python train.py --model="CTC image transcriber" --dataset="short English words printed on busy colour backdrops" --train_examples=90422 --image_size=64 --crop_scale_min=1 --horizontal_flip=false --translate=0.12 --tokenizer="char" --vocab_size=30 --arch="vit" --norm="layernorm" --norm_position="pre" --activation="swiglu" --head_dim=16 --fused_qkv=false --bias="all" --qk_norm=false --parallel_block=false --moe="expert_choice" --num_experts=4 --moe_every=1 --expert_mlp_ratio=0.5 --experts_per_token=2 --shared_expert=false --patch_size=[4, 4] --conv_stem=true --layers=16 --width=384 --positions="learned" --residual_init="zero_last" --optimizer="adamw" --lr=0.0013 --beta1=0.9 --beta2=0.98 --eps=1e-08 --grad_clip=0.5 --gradient_centralization=true --gradient_noise=0.1 --steps=11000 --batch_size=32 --epochs=3.9 --lr_schedule="wsd" --decay_fraction=0.2 --final_lr_fraction=0.1 --warmup_steps=2200 --weight_decay=0.2
Rows from expert 2 of block 11, named by matrix and row number. Rows with one number belong to one neuron. Each number is 200 + 20 x the weight over its row's rms, rounded and kept within 0 to 999. All counts start at 0. After the name is the row's rms in percent of the matrix's.
# gate: expert gate (model.blocks.11.mlp.gate, 4x192x384), inputs 360-377
# up: expert up (model.blocks.11.mlp.up, 4x192x384), inputs 360-377
# down: expert down (model.blocks.11.mlp.down, 4x384x192, transposed), outputs 360-377
gate.45,099,224,207,202,227,218,181,190,201,213,226,213,164,188,227,224,204,204,163
up.45,096,194,177,177,219,185,229,182,165,194,202,200,197,210,152,209,201,225,199
down.45,097,187,203,158,201,210,174,216,194,205,210,236,199,199,194,194,155,239,217
gate.46,107,191,189,191,163,183,225,207,202,193,242,197,221,209,196,175,184,209,210
up.46,095,238,202,228,200,182,218,151,236,206,220,161,179,155,192,162,203,212,183
down.46,096,183,184,199,183,201,146,195,216,218,197,189,197,201,207,200,199,193,193
gate.47,099,176,209,175,172,237,213,177,197,180,180,198,188,207,188,178,201,213,207
up.47,097,196,224,211,224,235,219,213,170,218,190,163,183,220,200,217,195,174,230
down.47,099,174,246,194,186,181,204,221,195,169,200,158,215,178,224,196,195,206,211
gate.48,101,191,200,212,227,192,209,223,226,202,148,179,201,217,185,194,150,234,212
up.48,098,152,192,200,175,190,200,199,212,183,184,171,205,228,203,224,175,175,214
down.48,096,183,200,200,193,185,223,192,187,251,175,194,203,163,186,205,246,190,235
gate.49,088,191,183,168,238,187,163,231,211,203,184,202,214,213,187,168,198,192,166
up.49,083,211,196,229,183,179,224,180,191,210,232,218,184,191,193,233,214,225,223
down.49,086,210,198,170,214,224,179,206,205,196,185,194,254,168,208,198,152,214,186
gate.50,105,221,208,170,195,190,223,218,184,185,215,217,198,150,200,200,224,227,220
up.50,100,169,229,190,221,184,182,211,193,203,215,191,212,185,189,167,201,206,175
down.50,099,193,174,157,182,208,185,166,231,226,212,199,195,227,209,170,203,226,216
gate.51,104,192,218,201,206,216,183,213,196,220,187,223,213,197,203,187,223,186,225
up.51,107,195,187,144,187,162,205,170,192,203,156,179,190,214,189,185,176,181,227
down.51,103,214,173,211,176,207,174,189,196,215,214,209,206,206,174,177,196,208,196
gate.52,099,193,194,203,203,194,189,218,218,209,205,189,213,206,188,176,186,178,176
up.52,099,172,239,173,179,244,198,204,188,191,232,195,223,196,199,218,177,233,214
down.52,101,207,234,177,212,190,210,168,223,200,192,171,218,202,255,215,230,167,197
gate.53,100,186,198,194,219,200,185,206,193,198,217,177,236,181,218,211,163,198,212
up.53,103,210,219,163,180,214,173,213,195,184,203,197,227,178,141,198,203,209,187
down.53,102,208,189,208,214,176,204,177,223,175,189,159,201,204,217,234,218,195,172
gate.54,102,212,178,206,185,203,189,214,225,165,192,198,208,234,200,215,199,210,175
up.54,096,197,190,218,175,197,203,217,227,228,237,234,206,196,162,195,199,182,215
down.54,100,155,182,198,179,224,188,212,228,176,193,240,180,199,206,238,231,223,195
gate.55,103,211,178,218,211,193,168,238,169,207,203,220,217,207,177,174,235,198,186
up.55,102,218,190,191,210,225,229,205,227,196,201,207,192,195,226,204,198,193,180
down.55,096,177,234,233,222,184,171,157,198,216,175,244,208,211,180,190,206,200,203
gate.56,108,230,237,229,207,216,218,204,188,225,197,214,197,185,218,190,221,207,215
up.56,102,162,207,202,205,195,211,174,239,202,232,201,196,180,168,214,203,184,210
down.56,099,198,207,189,209,201,179,186,247,220,181,192,212,261,140,220,220,183,216
gate.57,101,175,177,206,163,229,230,238,247,233,191,192,212,218,201,215,195,220,169
up.57,106,180,199,228,194,208,212,256,172,202,207,199,215,214,197,209,204,215,213
down.57,096,202,232,180,181,216,197,201,222,192,208,224,187,176,183,185,218,204,222
gate.58,101,159,193,169,197,202,185,163,220,157,198,218,189,164,186,192,208,223,174
up.58,098,209,210,215,218,192,200,202,199,188,157,238,212,190,225,158,200,203,174
down.58,099,245,171,201,213,197,170,210,204,206,225,206,210,194,217,208,230,203,202
gate.59,104,228,212,199,224,188,186,200,190,178,179,180,207,198,177,198,186,175,165
up.59,102,217,174,208,237,223,189,208,203,194,197,209,221,181,206,207,201,204,180
down.59,101,176,198,204,214,171,216,208,195,181,172,176,162,244,169,192,250,203,187
gate.60,101,194,230,211,208,209,203,184,222,210,229,193,196,188,173,215,196,230,226
up.60,102,192,153,216,203,232,207,185,208,185,197,175,196,166,230,191,207,235,170
down.60,101,212,203,214,202,210,178,181,192,193,185,192,200,241,194,193,219,185,206
gate.61,103,187,200,202,214,184,194,190,207,192,172,182,202,170,189,200,188,224,190
up.61,096,224,210,194,213,215,259,206,215,205,218,188,220,200,205,237,210,164,182
down.61,101,230,213,189,176,187,218,214,187,170,188,234,188,192,182,199,183,192,195
gate.62,105,189,229,199,184,195,197,182,209,201,183,194,165,188,221,203,229,189,221
up.62,098,162,190,226,214,172,208,190,221,219,199,186,203,204,184,189,170,196,207
down.62,101,204,172,210,189,156,176,211,176,210,194,198,211,207,231,212,210,229,221
gate.63,104,190,180,196,228,201,237,197,202,224,182,206,245,221,212,200,212,183,231
up.63,095,212,217,163,182,182,227,194,220,224,166,156,182,249,245,183,221,195,229
down.63,100,210,186,213,211,203,153,204,209,201,194,214,184,231,186,156,211,213,213
gate.64,095,197,184,209,189,216,230,195,209,212,203,181,223,179,178,205,182,181,204
up.64,098,199,202,195,158,224,187,175,176,225,179,243,174,203,222,173,162,173,156
down.64,102,200,207,238,201,184,182,198,212,202,203,192,185,221,201,207,193,206,199
gate.65,099,234,184,210,204,185,204,205,195,178,200,177,178,189,238,188,187,222,177
up.65,096,204,211,236,185,178,219,212,199,207,163,199,209,214,188,175,189,203,194
down.65,095,206,190,213,200,196,195,189,196,175,150,216,194,184,223,221,203,164,187
gate.66,096,208,181,186,217,169,176,214,173,236,184,196,237,194,249,173,216,213,193
up.66,097,215,199,222,183,226,223,213,209,175,195,209,199,187,171,183,198,191,212
down.66,095,212,186,187,203,216,232,204,182,186,183,215,205,174,231,204,192,219,182
gate.67,097,180,230,203,218,221,190,189,182,197,182,201,207,190,227,222,164,196,171
up.67,105,208,169,203,181,159,198,213,195,216,195,171,189,195,216,226,200,196,191
down.67,099,234,185,174,192,212,239,192,219,197,222,183,217,201,219,196,189,254,170
gate.68,101,195,214,203,212,187,236,209,200,163,177,206,224,215,180,163,188,179,192
up.68,101,239,206,218,226,193,176,208,178,194,228,183,192,208,206,182,193,214,177
down.68,089,198,167,196,173,194,215,171,202,205,203,190,187,241,183,216,182,231,178
gate.69,101,193,190,231,195,202,225,194,191,178,208,244,180,208,176,173,193,219,190
up.69,100,213,201,192,195,207,196,227,226,193,191,193,195,174,229,171,182,207,230
down.69,102,210,230,168,198,204,166,216,181,194,193,192,170,176,209,200,222,203,193
gate.70,095,237,213,194,198,225,190,217,197,220,172,205,217,180,191,219,188,205,181
up.70,097,220,175,185,196,211,200,180,174,205,215,186,195,224,168,224,202,203,226
down.70,099,208,188,198,209,165,204,211,184,181,214,218,194,209,199,192,198,181,184
gate.71,095,225,195,193,195,200,221,210,194,183,179,179,146,201,185,205,174,200,174
up.71,097,186,229,162,186,215,213,186,189,211,200,227,161,207,185,217,163,209,207
down.71,100,157,191,211,226,198,202,186,172,186,194,201,188,231,188,218,198,202,224
gate.72,102,190,190,200,175,214,199,195,170,163,221,202,201,198,201,198,203,199,211
up.72,101,189,190,216,239,207,240,222,213,221,187,213,187,193,175,215,188,188,223
down.72,105,212,187,202,185,198,192,220,179,211,178,220,199,225,212,174,172,177,203
gate.73,098,198,228,214,170,208,184,227,215,201,189,209,183,208,181,179,183,194,206
up.73,098,186,228,167,180,220,207,207,205,190,196,201,223,197,190,197,225,182,200
down.73,101,192,216,172,160,179,162,195,206,187,226,178,162,205,211,222,203,203,223
gate.74,102,192,208,196,222,163,196,230,184,181,207,216,207,160,175,203,180,220,193
up.74,098,183,204,179,188,190,191,135,205,204,177,196,180,236,214,232,194,205,221
down.74,100,213,198,181,192,189,204,176,201,200,228,190,159,209,203,212,201,216,188
gate.75,096,177,212,210,185,196,161,198,200,196,182,202,222,192,229,218,208,191,218
up.75,103,216,196,197,207,195,202,218,223,196,175,183,221,199,243,209,216,183,207
down.75,099,194,173,254,193,171,190,212,207,211,188,191,187,227,212,206,221,225,211
gate.76,103,195,200,224,211,210,188,212,216,188,190,202,208,164,182,170,178,193,196
up.76,097,162,241,214,177,182,189,192,170,226,186,192,195,225,217,230,209,202,206
down.76,094,237,179,211,222,200,210,185,203,178,226,180,177,180,208,219,194,211,227
gate.77,098,189,191,172,202,160,208,215,207,171,190,198,235,198,196,195,193,189,176
up.77,100,210,187,216,223,217,196,200,198,224,192,226,193,209,157,185,165,243,182
down.77,098,183,216,177,196,211,208,216,192,197,230,218,172,224,220,149,176,219,233
gate.78,097,176,152,182,208,181,219,198,209,227,183,202,154,191,190,199,214,186,183
up.78,099,216,209,209,170,197,194,203,203,165,206,197,201,181,209,163,220,165,182
down.78,099,163,229,208,200,169,171,179,174,205,264,211,230,192,180,189,205,205,214
gate.79,096,211,181,212,260,191,179,253,167,198,160,218,207,168,204,214,181,203,236
up.79,097,163,211,152,228,201,223,174,212,212,206,181,246,214,195,201,198,199,176
down.79,101,172,205,175,198,205,173,240,231,212,206,204,186,227,197,172,163,176,213
gate.80,101,212,200,179,184,206,186,204,218,191,229,261,199,219,214,221,201,219,221
up.80,106,218,185,157,199,212,213,215,217,188,150,227,236,194,224,188,173,187,202
down.80,104,192,167,197,187,194,185,210,232,233,182,227,187,171,209,163,169,209,195
gate.81,103,195,186,190,216,203,201,220,205,202,211,188,222,192,206,187,238,192,186
up.81,101,198,215,194,183,223,160,232,213,199,189,199,189,196,221,180,213,217,221
down.81,098,212,184,199,200,204,179,215,223,178,199,193,222,210,197,200,189,205,195
gate.82,092,195,166,170,184,197,181,249,224,203,195,180,199,172,139,175,197,172,184
up.82,104,227,180,154,206,202,168,187,184,224,181,213,201,193,198,226,197,176,174
down.82,098,188,183,189,182,236,208,209,181,210,214,176,188,256,199,231,190,215,241
gate.83,105,205,198,197,207,186,185,204,167,187,217,184,180,228,219,203,196,216,232
up.83,095,200,194,216,195,187,206,180,229,193,198,215,196,225,164,197,166,196,185
down.83,097,218,200,211,213,235,199,208,196,196,225,208,160,211,192,174,216,190,227
gate.84,098,193,207,171,186,184,198,199,182,188,210,173,209,230,229,174,174,215,167
up.84,102,185,172,175,183,202,179,220,167,188,186,216,175,187,238,191,195,193,209
down.84,098,207,160,195,205,175,202,198,175,201,195,231,217,213,178,193,185,180,185
gate.85,099,197,203,198,210,190,199,181,209,168,163,190,214,196,202,190,190,197,195
up.85,104,237,164,189,179,200,180,187,202,178,213,203,205,201,193,197,197,173,194
down.85,107,221,181,193,183,201,165,204,198,202,199,180,182,215,257,219,241,218,209
gate.86,094,221,170,202,200,210,212,189,207,188,196,210,186,175,212,215,207,224,228
up.86,101,173,218,204,183,202,200,208,222,192,202,215,159,192,213,187,225,199,196
down.86,100,176,197,195,180,178,212,185,204,200,212,172,204,218,172,233,194,177,204
gate.87,094,199,253,166,228,195,197,202,200,201,177,227,204,202,231,226,213,192,230
up.87,100,237,175,204,194,205,178,227,181,212,171,214,203,216,181,200,148,236,186
down.87,101,203,221,200,217,183,204,163,194,198,192,178,212,204,206,185,186,205,212
gate.88,098,206,166,199,175,179,200,198,240,257,191,182,193,188,195,184,188,182,164
up.88,103,208,203,182,210,207,256,209,202,168,234,203,198,191,185,202,222,187,241
down.88,095,238,205,176,212,175,220,174,172,190,198,223,183,209,188,204,211,174,202
gate.89,101,174,224,232,217,188,223,189,207,212,200,205,166,195,157,184,227,171,202
up.89,099,181,208,196,186,223,173,216,176,205,227,195,202,192,214,239,204,195,217
down.89,103,222,184,194,231,213,213,204,203,184,173,213,207,204,229,186,214,223,179
gate.90,101,193,225,223,182,177,173,190,164,229,194,197,167,227,232,218,196,143,147
up.90,095,171,209,204,188,220,201,201,204,169,181,214,211,209,174,194,195,230,213
down.90,097,214,198,194,224,191,198,199,202,197,198,179,193,204,218,160,159,237,218
gate.91,102,189,202,212,186,238,216,176,171,179,210,190,197,186,185,179,186,209,208
up.91,103,217,233,189,191,199,242,195,197,216,191,203,184,193,197,188,180,219,187
down.91,103,174,182,177,197,192,177,223,199,191,168,214,210,190,234,210,226,182,181
gate.92,102,176,210,187,206,211,190,198,184,198,190,215,201,177,214,204,188,198,180
up.92,102,184,197,192,261,191,237,170,217,164,200,158,159,152,199,216,222,202,189
down.92,102,175,212,212,217,176,173,220,204,160,194,184,177,193,186,244,198,194,233
gate.93,102,190,189,187,219,184,174,176,179,196,207,238,224,199,187,178,190,188,172
up.93,091,178,225,224,176,218,220,217,207,206,228,161,168,197,196,230,216,199,252
down.93,094,197,206,211,195,237,207,197,204,209,186,203,239,175,185,191,204,203,201
gate.94,104,170,187,219,205,185,172,191,219,193,204,186,221,175,210,204,189,194,166
up.94,104,168,199,229,204,208,177,232,210,197,194,219,226,194,223,218,184,148,199
down.94,100,215,199,217,187,211,211,192,180,206,222,216,214,183,158,228,170,166,193
gate.95,114,195,198,161,209,193,188,178,175,193,192,251,204,210,222,182,200,192,173
up.95,112,168,239,197,170,175,234,196,187,225,218,177,205,194,213,207,194,230,266
down.95,097,196,205,219,209,233,199,205,216,209,194,220,233,175,180,182,218,202,205
gate.96,098,179,201,192,196,227,153,191,179,223,176,189,188,212,198,215,210,223,185
up.96,105,176,201,193,187,216,188,234,175,205,234,231,192,221,179,213,191,235,232
down.96,104,214,161,191,207,228,192,227,222,208,177,193,206,219,213,197,211,245,210
gate.97,099,227,219,207,172,190,199,196,211,189,212,210,205,215,171,176,211,211,202
up.97,102,218,185,162,181,230,199,219,224,195,206,193,221,223,167,155,184,212,221
down.97,101,205,218,192,171,167,189,173,185,174,196,194,199,200,196,195,197,166,187
gate.98,102,201,160,186,180,226,215,212,232,198,210,148,171,197,233,195,204,194,215
up.98,098,213,182,211,192,176,175,192,223,192,219,172,209,182,212,199,187,226,191
down.98,100,205,200,180,195,198,170,238,213,208,206,227,232,208,209,202,175,187,169
gate.99,095,200,159,211,217,211,208,216,242,242,206,189,201,209,207,210,210,252,224
up.99,100,203,199,185,171,187,230,200,188,185,193,188,204,186,200,202,202,215,229
down.99,095,210,188,211,198,214,177,225,232,187,207,210,158,216,185,206,192,214,235
gate.100,095,170,196,194,205,227,181,191,204,178,183,207,179,184,162,206,204,219,187
up.100,103,215,194,215,167,205,152,204,200,180,227,181,199,242,174,159,203,222,176
down.100,103,167,195,202,170,218,256,200,191,227,195,195,212,185,211,202,200,203,224
gate.101,098,228,229,272,197,200,241,216,207,198,163,211,199,188,224,195,170,167,210
up.101,104,233,239,215,225,215,200,217,194,204,241,232,182,164,201,169,218,164,189
down.101,100,181,202,177,147,224,216,192,206,184,219,143,207,180,233,194,237,186,195
gate.102,097,214,231,174,224,175,203,221,232,197,200,197,196,207,201,181,203,199,192
up.102,096,200,224,235,193,187,211,202,205,227,203,190,177,201,182,225,199,187,209
down.102,096,207,188,215,214,196,185,211,217,219,183,167,231,231,171,206,195,216,184
gate.103,093,247,191,192,193,184,176,197,211,219,222,223,215,217,274,216,180,187,177
up.103,101,159,174,177,189,185,200,165,189,211,178,169,199,198,196,196,174,216,193
down.103,098,213,209,218,209,221,178,176,185,204,182,232,201,188,173,210,178,196,160
gate.104,100,229,214,191,179,200,200,169,216,215,201,197,212,224,194,205,215,204,214
up.104,099,178,191,185,199,197,201,209,208,162,168,179,187,203,209,206,215,178,231
down.104,099,185,210,199,185,194,183,194,225,200,228,199,199,255,199,226,199,238,178
gate.105,095,190,162,215,225,177,217,194,220,178,186,173,236,212,222,211,235,180,191
up.105,104,222,210,214,187,182,182,204,196,174,178,195,181,208,226,219,209,203,196
down.105,097,201,181,193,192,179,208,197,219,217,221,218,217,205,153,192,219,180,190
gate.106,093,193,182,186,204,204,154,186,204,174,204,213,195,182,174,218,219,194,185
up.106,107,189,207,215,205,153,186,205,202,208,208,216,213,176,215,188,161,228,204
down.106,102,186,184,217,218,146,219,190,191,194,214,196,211,210,216,205,237,221,192
gate.107,099,172,191,228,190,232,201,188,238,208,215,227,231,204,200,175,181,199,199
up.107,106,227,167,139,221,211,242,199,187,202,196,201,219,224,188,218,218,182,203
down.107,099,220,206,168,206,155,192,196,176,171,207,197,212,215,215,198,178,205,191
gate.108,102,224,194,186,182,195,203,174,214,196,220,194,198,222,212,207,230,201,222
up.108,104,178,199,221,190,207,203,270,175,181,176,209,198,219,177,202,203,219,167
down.108,097,199,162,193,211,179,184,205,186,204,201,214,206,209,181,223,206,241,228
gate.109,097,175,263,200,226,195,183,163,184,204,234,176,232,174,192,209,184,229,207
up.109,098,222,191,177,156,222,200,185,209,213,222,216,194,168,195,210,239,192,214
down.109,098,200,240,190,230,199,211,210,216,217,251,209,222,167,203,189,196,212,225
gate.110,101,161,211,227,163,188,177,180,199,185,200,242,235,252,162,194,184,208,211
up.110,103,188,198,193,208,150,240,221,205,194,233,209,216,212,211,190,166,221,212
down.110,101,176,181,151,172,198,192,187,179,194,194,229,207,208,178,205,190,195,222
gate.111,097,217,197,205,201,217,173,225,203,214,223,187,233,208,206,194,196,236,223
up.111,103,177,195,187,189,197,204,210,179,237,204,172,203,191,201,210,195,234,186
down.111,102,185,195,173,216,266,181,190,193,201,181,201,207,204,200,186,207,175,217
gate.112,101,203,201,215,154,199,195,195,182,158,223,238,200,219,183,188,203,184,156
up.112,105,199,205,185,193,199,179,201,231,200,217,229,220,224,179,179,222,213,218
down.112,106,202,204,205,195,191,175,243,221,203,207,211,224,186,194,211,235,188,182
gate.113,101,199,183,196,188,188,213,205,180,182,190,191,193,190,197,198,207,211,194
up.113,095,235,251,202,188,177,235,170,169,173,209,168,200,197,170,183,230,215,216
down.113,095,196,226,181,219,224,191,206,209,198,222,204,192,217,190,209,186,161,223
gate.114,101,211,197,235,205,159,266,191,197,191,228,209,204,192,182,208,209,172,201
up.114,102,169,190,204,195,185,203,199,195,203,189,214,197,174,210,217,186,182,203
down.114,100,240,197,208,172,224,177,202,173,211,193,195,206,180,195,221,205,183,204
gate.115,099,221,216,186,224,176,212,176,205,223,209,167,212,166,197,192,213,181,190
up.115,098,200,220,163,185,186,196,171,193,164,246,205,205,184,219,195,252,205,208
down.115,100,186,213,189,217,201,197,210,170,169,191,179,187,219,252,193,170,178,200
gate.116,100,233,203,187,193,202,168,225,225,171,232,167,193,200,183,211,225,215,214
up.116,102,207,180,171,181,212,169,199,190,185,190,199,193,159,163,207,166,237,205
down.116,102,215,218,198,203,184,213,178,212,176,194,223,197,210,190,214,208,184,200
gate.117,104,206,180,199,191,179,216,203,211,200,203,204,210,219,201,177,209,208,204
up.117,103,194,211,216,207,222,199,203,180,205,184,213,154,196,194,186,192,211,211
down.117,098,229,198,208,210,190,181,200,204,195,183,201,206,216,231,205,198,208,178
gate.118,097,172,208,212,252,203,162,199,191,237,208,193,201,173,180,203,222,231,196
up.118,100,217,197,194,208,167,226,184,210,219,217,210,174,189,190,206,159,170,215
down.118,099,206,216,211,187,165,214,188,195,217,200,175,208,194,228,222,216,188,160
gate.119,107,214,235,216,171,212,203,188,177,193,197,240,220,180,201,199,181,210,182
up.119,101,218,204,193,164,170,184,204,185,219,168,238,166,240,197,219,164,214,187
down.119,105,219,226,202,197,171,174,173,202,190,184,194,249,218,202,191,205,209,165
gate.120,103,209,183,221,200,207,207,162,161,198,202,190,251,178,184,202,171,183,233
up.120,097,200,225,212,219,206,222,203,185,208,198,187,220,196,160,215,217,208,219
down.120,100,225,176,202,172,181,205,210,211,195,167,229,196,212,199,174,202,235,209
gate.121,102,191,201,188,206,186,209,208,202,192,215,188,217,211,207,217,222,242,234
up.121,093,244,170,155,227,164,198,235,187,194,217,234,214,201,199,178,224,187,198
down.121,104,174,179,163,205,204,189,212,222,239,222,232,220,264,202,229,191,184,212
gate.122,099,192,222,242,167,201,200,152,188,195,204,220,194,168,207,188,192,211,185
up.122,105,155,198,196,163,180,182,172,218,170,199,189,202,207,208,201,198,201,200
down.122,103,180,210,196,206,214,187,177,228,181,195,217,211,226,194,225,213,195,205
gate.123,096,192,215,199,218,196,211,227,201,193,218,174,226,220,193,200,203,197,187
up.123,100,244,171,223,220,176,163,222,223,212,209,231,184,199,219,257,188,168,195
down.123,110,174,196,173,181,167,222,177,182,230,154,207,248,195,198,214,209,209,194
gate.124,097,156,205,212,184,175,206,166,163,210,209,223,199,235,231,202,214,195,187
up.124,105,219,241,196,199,229,259,187,193,201,241,200,216,207,197,209,229,218,216
down.124,103,196,208,198,189,212,182,201,228,216,192,197,205,193,239,176,198,211,219
gate.125,096,191,213,200,150,196,206,220,204,172,198,219,181,185,174,229,211,186,180
up.125,100,226,206,218,156,211,189,196,202,213,188,186,203,203,163,223,235,208,211
down.125,100,204,204,189,231,217,238,162,174,194,208,209,166,185,211,214,206,207,197
gate.126,098,203,190,205,211,196,209,190,168,212,209,172,206,222,219,193,231,145,209
up.126,103,176,200,171,208,173,214,182,199,205,184,179,176,228,215,187,184,183,170
down.126,099,196,172,183,189,213,204,215,197,214,197,203,188,184,211,178,174,189,194
gate.127,098,193,214,193,189,195,217,221,235,186,226,209,189,202,151,205,241,215,189
up.127,098,203,207,210,229,186,200,130,227,233,217,186,225,225,215,172,177,162,181
down.127,101,219,210,162,227,176,205,179,197,158,209,185,238,201,211,188,214,177,186
gate.128,099,196,176,221,183,181,220,224,217,222,228,183,187,213,225,191,209,197,200
up.128,099,217,210,215,222,183,219,175,209,225,205,180,219,190,203,211,212,191,214
down.128,104,178,182,164,225,183,162,212,174,196,194,205,176,202,187,205,189,198,196
gate.129,097,204,208,175,225,149,209,190,205,196,210,183,201,200,213,197,208,147,214
up.129,098,191,203,179,215,190,200,177,166,222,185,210,199,190,195,212,230,196,204
down.129,102,234,236,227,199,192,188,215,210,167,212,223,192,202,184,185,233,183,183
gate.130,098,205,180,188,157,179,212,217,221,199,198,156,189,167,185,230,256,175,220
up.130,096,227,210,172,178,183,258,198,218,190,182,194,244,191,195,193,206,225,187
down.130,104,212,208,157,195,184,182,190,187,190,207,218,181,186,227,194,211,132,208
gate.131,098,229,209,190,171,177,222,197,211,199,175,172,210,215,195,177,192,220,187
up.131,099,152,215,191,181,201,181,196,168,208,178,192,249,214,235,208,183,189,197
down.131,096,167,234,230,175,197,165,221,186,212,215,199,204,217,191,195,202,197,203
gate.132,097,172,182,187,193,164,195,197,198,207,230,199,170,206,192,174,183,185,209
up.132,097,198,242,149,213,195,214,213,191,194,155,157,219,211,180,194,188,192,212
down.132,099,221,190,186,202,230,228,225,173,178,219,200,212,196,191,218,181,198,224
gate.133,103,223,188,193,183,198,193,215,231,174,200,165,215,214,188,185,201,210,184
up.133,099,208,181,177,175,198,212,214,170,212,188,225,219,186,169,205,213,210,208
down.133,097,157,233,209,216,196,221,227,179,174,188,190,247,153,178,224,185,187,207
gate.134,091,208,197,170,231,233,183,203,212,173,183,216,204,204,164,174,194,178,206
up.134,090,173,171,197,168,182,215,188,220,204,197,194,213,185,152,209,179,200,182
down.134,101,213,193,205,162,212,219,208,189,183,178,188,248,161,233,189,208,199,196
gate.135,098,183,220,169,189,223,170,176,227,233,214,172,195,196,215,225,192,214,191
up.135,099,181,203,211,179,190,212,211,216,182,232,224,181,197,212,199,187,235,202
down.135,106,184,227,234,222,168,174,192,197,242,176,229,219,190,239,194,206,198,169
gate.136,097,174,187,161,198,215,229,207,206,230,202,198,183,227,208,201,238,203,204
up.136,101,207,184,178,188,227,179,226,195,169,203,201,173,211,225,221,178,196,224
down.136,098,194,190,243,222,158,180,213,187,221,196,178,200,222,226,262,189,188,217
gate.137,097,216,209,191,170,221,227,189,198,230,226,185,177,216,226,211,207,188,201
up.137,104,214,196,185,187,227,185,229,223,216,182,220,237,200,213,187,189,189,212
down.137,096,188,197,174,191,198,207,205,199,182,209,207,182,212,230,218,221,178,222
gate.138,103,202,198,232,194,201,175,214,186,231,208,192,191,160,188,204,189,226,241
up.138,099,197,230,226,206,221,233,227,169,202,185,212,205,218,161,183,205,210,230
down.138,097,215,210,190,184,175,166,172,210,205,228,224,199,243,186,170,231,212,219
gate.139,093,188,196,222,189,180,189,183,190,212,171,201,228,199,200,186,177,236,180
up.139,097,204,221,190,210,178,202,185,188,192,194,213,212,236,257,181,219,182,178
down.139,098,201,165,195,195,237,194,203,213,188,204,185,161,174,203,232,194,222,203
gate.140,099,209,202,229,163,198,217,211,210,191,214,215,213,170,211,198,186,215,192
up.140,100,203,181,193,177,185,221,211,190,192,186,184,169,234,194,179,221,203,170
down.140,098,215,158,199,201,195,200,219,200,194,214,184,203,234,234,191,213,190,201
gate.141,099,197,202,199,195,228,201,202,225,211,205,222,187,182,229,207,205,240,222
up.141,093,186,176,167,193,187,222,175,199,182,198,233,216,189,195,235,218,199,219
down.141,107,181,199,173,177,175,173,182,204,203,198,249,207,236,219,217,173,201,212
gate.142,137,189,200,172,192,183,178,186,182,208,209,238,223,235,212,186,178,197,195
up.142,141,227,181,196,233,185,188,242,217,184,174,175,207,196,227,202,176,181,178
down.142,130,224,188,205,225,163,198,208,192,204,196,175,160,208,229,204,175,204,199
gate.143,105,225,196,210,245,220,158,193,193,220,214,195,228,186,223,192,193,209,212
up.143,096,252,185,224,210,194,198,194,202,171,203,180,207,217,208,205,202,195,165
down.143,103,238,180,208,184,193,190,206,174,201,187,234,208,207,207,175,196,245,181
gate.144,096,191,226,173,196,211,215,215,168,218,189,153,186,192,175,215,197,234,186
up.144,103,209,211,192,178,198,235,235,200,218,195,192,208,209,186,231,229,226,194
down.144,106,189,186,225,199,214,254,204,185,158,196,172,226,208,201,244,193,182,209
gate.145,104,163,224,225,229,219,203,210,189,155,196,195,192,183,255,210,206,158,209
up.145,093,185,183,190,184,209,207,178,181,205,177,194,208,173,177,208,196,201,203
down.145,102,195,213,205,192,212,166,210,212,200,186,222,159,199,159,172,214,239,171